config = dict(
    model='multi-label audio tagger',
    hidden_act='swiglu',
    head_dim=16,
    inner_norm=False,
    layers=14,
    beta2=0.95,
    beta1=0.9,
    shampoo_beta=0.95,
    max_precond_dim=1536,
    epochs=7.6,
    lr_schedule='cosine',
    warmup_steps=150,
)
Rows from block 3, named by matrix and row number. Each number is 128 + 32 x the weight over its row's rms, rounded and kept within 0 to 255. All counts start at 0. Numbers have three digits each. After the name is the row's rms in percent of the matrix's.
# fc2: second MLP down (model.blocks.3.mlp.fc2.weight, 128x336), inputs 168-335
fc2.56 096:135074188107133089084155115100089127085131139113160118151060076140078150119102102132125130112111143181085134121126125110119126117126126113154202109127131073126088140129101142112080100149165144066162182080140119129212081113127107136135140093123084123137185117118117119149120112137132091128107075177105170139201156092157137077156149077152132116111095111086122132136127112108148200091108057155123124188127143080087091099222110125136165143130118089156076164092114116141118105106157073137088082120115106109189
fc2.57 097:111129124179118114109137125077088139204169089167117115180132129168141100126082178162147147128148147105088080078094187147154129125132123124131106111103088128141151140117130079121090148117150074115137108160066082108142110101073139189106154139127111132186138099093128119120159139079147118140090139124067134125135167193093110130170071147113141150144109123174161127163168130150134112172164076118165124071206186138180207141152151159041137104085127165140129142099141139123100106107194072161086097094128142145156
fc2.58 103:119122128171099171110101047117120081097094119103110133104092142172098128189124139138066135130116113139138144134113104136152160131158067142138113139102112039145094110103119097110145143117101094191072127127113107112121150141169114138120117162156119123159166143153117127160124080088163147171128063113157130193185114118104131148157117075075128116200122106049099147151177120096164153141164120146114217142108119147148114063137130187156122122139108095125074143122103135126114113128114199062191073206187122115142
fc2.59 103:071102201151166164108121103123103127071132158141231133163147202118141158070108130141159070083168094120122133140131123151095105140148173137202142144092092139122176158135095161139110140138115177079112085086145176144105102132102146153056149066135065189095121105131098088092133145104097133148133135139190139124140152122141146134138130152090088118123146138110115112089113103156108110161129133179182051110114108132104162129100070133116130129048068193076101092147119134138119171124096095159064178140198171159093
fc2.60 103:119126127111152137059115130113111140118136121196137100190099164136087113136084151093126094145111132146143083147164081110161194098109164059100175136120138129168101105095099048135170085188139174138131160124125083114157117169128159057063134095104083131095167099178188176105051135130147124119097125073133152151185092164112108139127116085100113109139128205151132094131134150125089156112100163093193166137134129116142163086137132149117136102122143189143183172112193138174144156153114094042139128180170186131128
fc2.61 100:161110139143082115075114149076192131157134107124113130125123119200128175145057150077134150147140167142049194180081164103094124121078171102056119127128170131120198102119161147113094101084100150145162140058161138128149090178138121141128127088077145125130144134169193101103096151101187117171159086096079159150118181155118100151121121060147050150125198146074161142136108122096128081098130082188157116128098077144163179164154093081179086106122152126087145070150127124146149106122125116155159135107111198174171
fc2.62 103:131073095083181146171146150095117162132108154117140102121132166140155100108102095084134088173154107147126184153177125165094102095143167158066103123140180139171111104143106109129086141178137093153173126151163116133198094087127109131078089100090115104130103149141182065113141061143124109155189188022129115130064148097112071087135116111141180164140126120139157120163131116145139112105180124124057126137121149101119148145074137159156136162108140135138112067198125108148175146129087183094069064114185119100184
fc2.63 101:125132127089068164198133100116158088142054122124198133125118098099106150105128109135136122162131149160135068111141101185094087092152090121155128147131121071130107189120101142135126153138073142123124107143068103116157132149108147094095113111166101103101135167159143111110150104171150164155127136123132123146179145150096119137154178071072148129142064108082182121142196151151169119155087107115115166094121137125065076102109116187108161075104138072113116201083101162126118120170211141167206114109188116145065
fc2.64 102:121086063145099127088164140098160118199173089146161139161112129175118175108123122133091136084148135147100120166103101156171141147147077147133132088158064105142178138098123154104096150087109114128120087127103117166127080140117060106139165101121047170140186086168155141184160112113131141143130153170142129124182071143133144089176115106137087148082117127165071136169124187138121115127196115215122093148130092141124116133097077069132099199117193162097117137148131199147141123087122082145108148130167158120143
fc2.65 108:102092147116097115102147065142159084125117124056101126098085162129100124148141143198103175169115108167102091121137149132070176135092126110158120097097092088132107118129094133084117078091156141185136161115118091102146086188117104177141111114120165148130108144139142147063132119087172126136150118149134138155087109150126167100152109048098141144101070125108139112195157119123085141140153163112167137197158154092129113145126109133148119129137102092131114096129221116133066119149116194057109126080141129187137
fc2.66 106:107090089103142094144099152081121146129188099131096120129072158134138045130101095077124092152140143130180170145140123113130087053143152088147087125099116107131134155117148121178107160067088127156158152148186114066170202119079136107166101108204133245092144137101087100119102103097151134097104177153139226110145180098079095105129167132142142096078132142101094168175098099176117088186134117088165134147157173183105106076184136128125161157171104101192164162155153134144108173189100152083130129079164147129118
fc2.67 105:170142176112158129090119121174116128153090132142118132140108090172163132097156069122186102123138144153130150111162138130155175104156116110110101085110097141122081067142169106105170105141133179091091149150093155066228151083105149131153190146059123161106055153133105111160165118116121101115070158109196152135106117085118128085092152098113111179084081103094102106119106215135136128150128125112099138106114163129183108106101131174095159128168124171159180137131111102126164118134109196137144179159157169091138
fc2.68 101:174133138173146184122130190181105127159097109111143125075164157150154138172096139154149171108136132131086109136090134073116128163167131134103183110141112130162154151135183219116160145084109136099099141173194142127128139125083120161073139165139151095186160159167140090153082141181085146134108119103126053096111148105159111113162110148149110107126158064108120163110119123091142110053055135131121071147121158153093078179149145154059100119155106105063093163104139128162120064146111155099111074140134080167126
fc2.69 097:099068087153100148079104133143112129100025100189118062083104128115079129097175120146097167098104118123125078088096189086090142092164164131088163150152127103072146178177136165139160170100109135172148166176117089141221151173090157115048116111125069117108118109124114099127149109137129170155089079135120076085143094119085052177115154123157137116099127155080126149187092107145124135133133212132119160130082093099110144105099188158174124113113122121144129161113127118091130094049128136137130154127158143136073
fc2.70 105:184098062119168146111088137109160104124126168146163140159099164122178133130123141123143121148075045126137102078147140106146106091142134155117131079145158129082131167116087102137059120061098109143170143125109108132099067184171067141143115100151166152138151122164146220097129137155108203119133147104112067098115119096150132165107115080130101155080169130109155094121117087115135098112166147084074095136126130062115103182137169087119086087110135173143165144151108117102131153080110114099109180020078156095145
fc2.71 099:127100143133161080125097168126109140122100174106150096138141150084066104109102156120075059165164113142144152139096141161121101187119186145126155111123095043194105189140143165202110136121056121165097141139073123164161128162135140154070097098129191111129184138164118146155141111132084169091113073133136140106128178145155116145149131161152126072158173161098149119104176175082129105139179121116144110149123101118168110095110088072135135077081122126123093151096094158164122161137140184118185155187180142160119
fc2.72 094:105136187172189125120089107135087145138147143131146113053115167149114136142164094119118157136168123065100079144137122143157149114129173139160084119175119108121091157104112135162127141167090111149152137143097106179168177122123126141148100099073154151178100162120125144111109089104163122102153139094102075095154070100180161083110093151132080157206121202143085113126172116174139104184168112126170145139150092068088188161060074162137124156122148127151140129135067079143143094143088127129114091122146150105100
fc2.73 097:160123152150130134166059091091181191133151086153142104085150108125131111129113110138155186140100128179072133155138134090163171176128107109124184152072093198126136179180081090144182186202193177186120144124152135127144101049104096137122179120109113153082110121127183066177128125135103134158105082096145102113123175104150105134148127121031102145118139140152168212116150079192133169135097122094100071062102138118136129145083141146154095071188118122130090178132089162193126099152171182133109169095154134111121
fc2.74 104:117106092103110166127182185105144137155151181065144119133165132131095153136189155066127114135116179175169109137167150176143126165151115108121074143166067173087104094038123155137124138169136136036166107161171155190085033148074131131123093129169129095184139083086130114160140114116113127106132177189150113113114184156137184139116153161169147117078126068127125121160108147100140111141113095159144078084150201080195136103060097128095075095148144084119113171153103173168134099103091155108084058151123140095111
fc2.75 106:084098130153192127161122060130146114163088133166114132137145152094119136140166083145103075080095115172142159156184167159098171127136164153106118108145112145099128137101166133080092120118136139140187149119100125110132139158140122102140169122172096080132117143163191142076114129134109118106125130082061106081127169139162191153157110108104132163109205070168166188085138127126131106200138118149163113125155067113115145130120124099138144072118125133181172144125175142114149182186133117098111105114098119142160
fc2.76 099:133193105108143157184121093147114105106115142131084110134174162128128135164123156107131106146108100099115148142136181141054159097160155153095132157120176084139138109147147120117178134080087143127082095123146116164152178160170136111165138093156093168144189172166149151114153055125063121121077163157153062133137211143143180045139183128160115143120115127129150134136115085138161109135116095044125165147110097074039099117145077177132131132144083092152120083158157151133183196094114105152213105115156178091106
fc2.77 098:170103115118138082151114096166144208106142107054096150145101111170061116105120129183118087182231133122132131136138131095090168100115130141088117070105118192159152131043122167113136169114109183100122115123105150121097087179121080089075105154132141125128117096082120088144066120062095109138097129135118136112143157101095129156120100132099102130140112120091124117148092163101151163128142118127170097151151098177091107180081134050068103138135075070175102143047123057102205176136122086117179151140124060146170
fc2.78 098:215116079157139115141081075089136071095129192113152112136076097063098102057159110152127188093114161119130120116133118075099118123091161121164136141169126141149205178122133105172144131039141141156084179159127160083191132167142074136188085085186048147068109168134144137121121136158112164133138090129142050147104088091093132094125107129152158112068155101149114134096128127180133122137107130205098168114113171126111087122153158164184151205202125197127141123107119157128111136104121116142146132152165136139096
fc2.79 102:088110141134167108175134124150095163138126131117136133184114096107148157113120170118123198137100134086165121177068041097134098077114094100145157124084120122135117106114129117121137109119138134158139160129130160125153120136085154122172163095151144144227150154149086127159089157086135099134088144158166182094154127137060118116150141203146117114077103132065155092118148116087106081172079117163097145099142109107157138140133074112149106151064167135160142154173064094122122099156134078167127125091096146167166
fc2.80 094:151065115129079145059147133115176084129182113131153104129116166122084154152119144115156137111086103156144090143192090170108142168137121091140074085191106177149135150172163177096127180123159100146134230140140156097105150135124156158112120147082140113135188116081116192148163114100122137106085134126150110150099138088042183126096127067137156081119115129154103132160110157177135108136114208143141148135149173236137174116078158154154154098111131135142155166129123098174112121154139061148149127139148099125125
fc2.81 109:133114152164183077141190105115164135141118125187109141152129127167119119190142105142149067116127148065154124100097186110134135122115171104118153098113119124071110149165130089180116065143130068126169084131126117083128191072108137116131135146154097112142143103147113116069093126154137168139121090138173134086131093152104162162056131151154102148110189163116160157127052093074086104088140130108106111151060101192097122124165127119081113131140048153126121167100130106129103159185096109159144076121155132133102
fc2.82 096:195122150117112114128174085147101068097084125144196121151101153154045108092142168086099133137133125139130129120144138106083159226120170105137160183121091195152144149128104139116151134127092175136158114164138126071092164126136143050100133132103143173161124073078102129132148073170095088174166066110103136122077123166144141112139140090056161138147135177094136106080157172116126152132150173087099099133100111118092158100129181132128106093102130154156153111096120129118127095168123124109151091132117120142128
fc2.83 104:121125106102091096139090127138085127175135118150156096109224106114089113123139152191160119145113104097115139136144131144140182092144128165137128144099165180109189112097116151074111093147148068113092144100085132119070139120160086053071156079142118142134103095143130133146152166156123140168113138112151119138202149136144146075122109156110122175134072135155124158115160139128161121114171067158118126084132125148124078186166123123072093115114135112071093120140156196129109168191217079092151140159092104097112
fc2.84 105:066115151098125107077104155129052125100102121059072141100124135175164151127158110176122079152080130116085068074140137121139113115146186108113117147121162161190159095081154103196103126110090084135097113100079114167125120160120140152099172148142085089118121093172135161194127101180214146137114151177108125184120121177106112124136144125083119101106152143119067110133132167140094146134128107138066137167192174136120147113166102127104065095095116143163059157155197114171122095104094169083094101121119099102131
fc2.85 101:136110166088187112120193079156132149094182132228093146131065128106087099097096127136110136068162195109101142134097111118103106118138175128161084139107147152184087159159125145125090093114117180119133179153115095112126176095081166119115113068135188154122178116083130122145062104140103129114078098121136089113099217096119154136109134081141152112138098137124121160108084191119138093072102090100132109049042163110127199138127081103098143161143052136138114075080095084156154159118079123159080121122175108119158
fc2.86 102:079140114088182116110067123154135110109145124068098109114132123118078102099147080121141113106164126200080119168177089112181120187050184141154148111082087106196094143112131115097084106101160131138186094120169128165150141152095123157211096088121157126140143144138149141140126057174179154108105086101106116096132124156178117119113125092161146099117086151098114127147172127078125104122123131163173148165120058100112136134153098131158122182096144112084135106177124110154061100209141151137118096122102189127108
fc2.87 104:097121151060121100162059135125093091149156131117126150095064118122091114111155180147135119224078165120171142146154086117106096115150078154158148155125145123148143113095103135159095178100116102150143179084118126182142104145135167096144112129184111125112141144115102112106094160101102124136159120027109062131132082148139152074109117089159138095196129168132143128171159154125100108163142156142082116138143154157119127143207127117193169172155094096101143112170174166129108126141097190129139161160079142127079
fc2.88 104:114085175144143109107055167093193144117122195126116119112137154099104142133164097167084140168152159121121126172095134165098122129155120079167093145136082127143122112078161146110143116133136157125144161140144110154122168139087126147087213129109075110119164113176150162150130146153123071142130133129140123094123123147139167130114043161104141193064135174140171132102123118128106105107145132131160127121067116175075104097153087167092203116129109135166109147110152137110107098112142116124100088157090089165147
fc2.89 096:075114192089132133183041167131129085081152134097101112118158129188096103141140124126054107132112105104103114152088115197134173148169121156096142124170157101143101161080114163106166122131134159146132123126098156173184110125103177126145163151148102078107156107160148119132133163120085081178100168162192194107114129136173147126152119178135147122170092091186121137106110104156067060121182144121139149148089095164113085126126133124127068141170189107138142118113144151143190188117114126211110090135127193140142
fc2.90 103:189118115130153111089131085086139146121133166106132162140138117102147153162121131088087127155074067149116126087155136102089169145151213141191113149147162125096068125136122159163069091143075051156175123116131113094096106102143100135143119104113148104174129132114157078118114177130128141110090121094063115161071132175097123133075113100098149141087102130134142105166124102131133090157096103158083140149140085157081117121159160098115156184127142189116116097208115118134076102114191132133195109079080160166189
fc2.91 095:153099142146136103089144142112115172102123111103136160152098120173172169106159166166096121100120169099129122152184159118100118095168159102133119196137128135119084129159118121127130160133164063149128153108113121110175106145141162210093105093119097149132184160135174158065118086111115125081148161116156167146161159148153111131172159112211097115106096102208167133120091083150165168147134129121113116109093166210186119087144149103145122143190110119114123157106129098082144111090187166120058109132167146128112
fc2.92 101:174143139113130124096135120109226104097094092147105110125128151140170164146085182065161073136140174116132112134094113123097139144168162125077164176105117123121156115154083108142172142143143079200130101133139141111125068125092134068122087109119110111106073113120133169174100086122149145156121166136160092143156109144174134149175101160131134141101066126132122118101093121146134132138149099142137052115120137156143094052092100108139158098107100136069063082091085096118121139154130210081115075096169119119158
fc2.93 092:150127172116132144117092164101096182122127196113085089155125199160153061148109131119131148094196139146081105157158141111155083134111145138146113047069187146126076153139045099161059104127167140181115131129069132128117124083095077126123093144103180163135119091106166152185089149142147089156150069085097105145108147158089123140108080068144113119100102150155115146078073169162115164162065157135088103089152166171163106146143096091102119203145203127108134116109154115168156183141154097095106137110109086103128
fc2.94 108:201067107118119132102114109126174103123093087165117113086100174129197124167101185124117177067121122127122102103130047117064115105160140183146140122065110140107155176123122148180213144110140124188099122155126134155144150200135100129110117124167142151118091090126124105150101160118148145145111133078139068159154114146178078147116165137134120164107122139082146078138138167079088119092136199110142103156108158111124139164132121190156098127142131149126150179090084167092151137148122054182150119093155102190065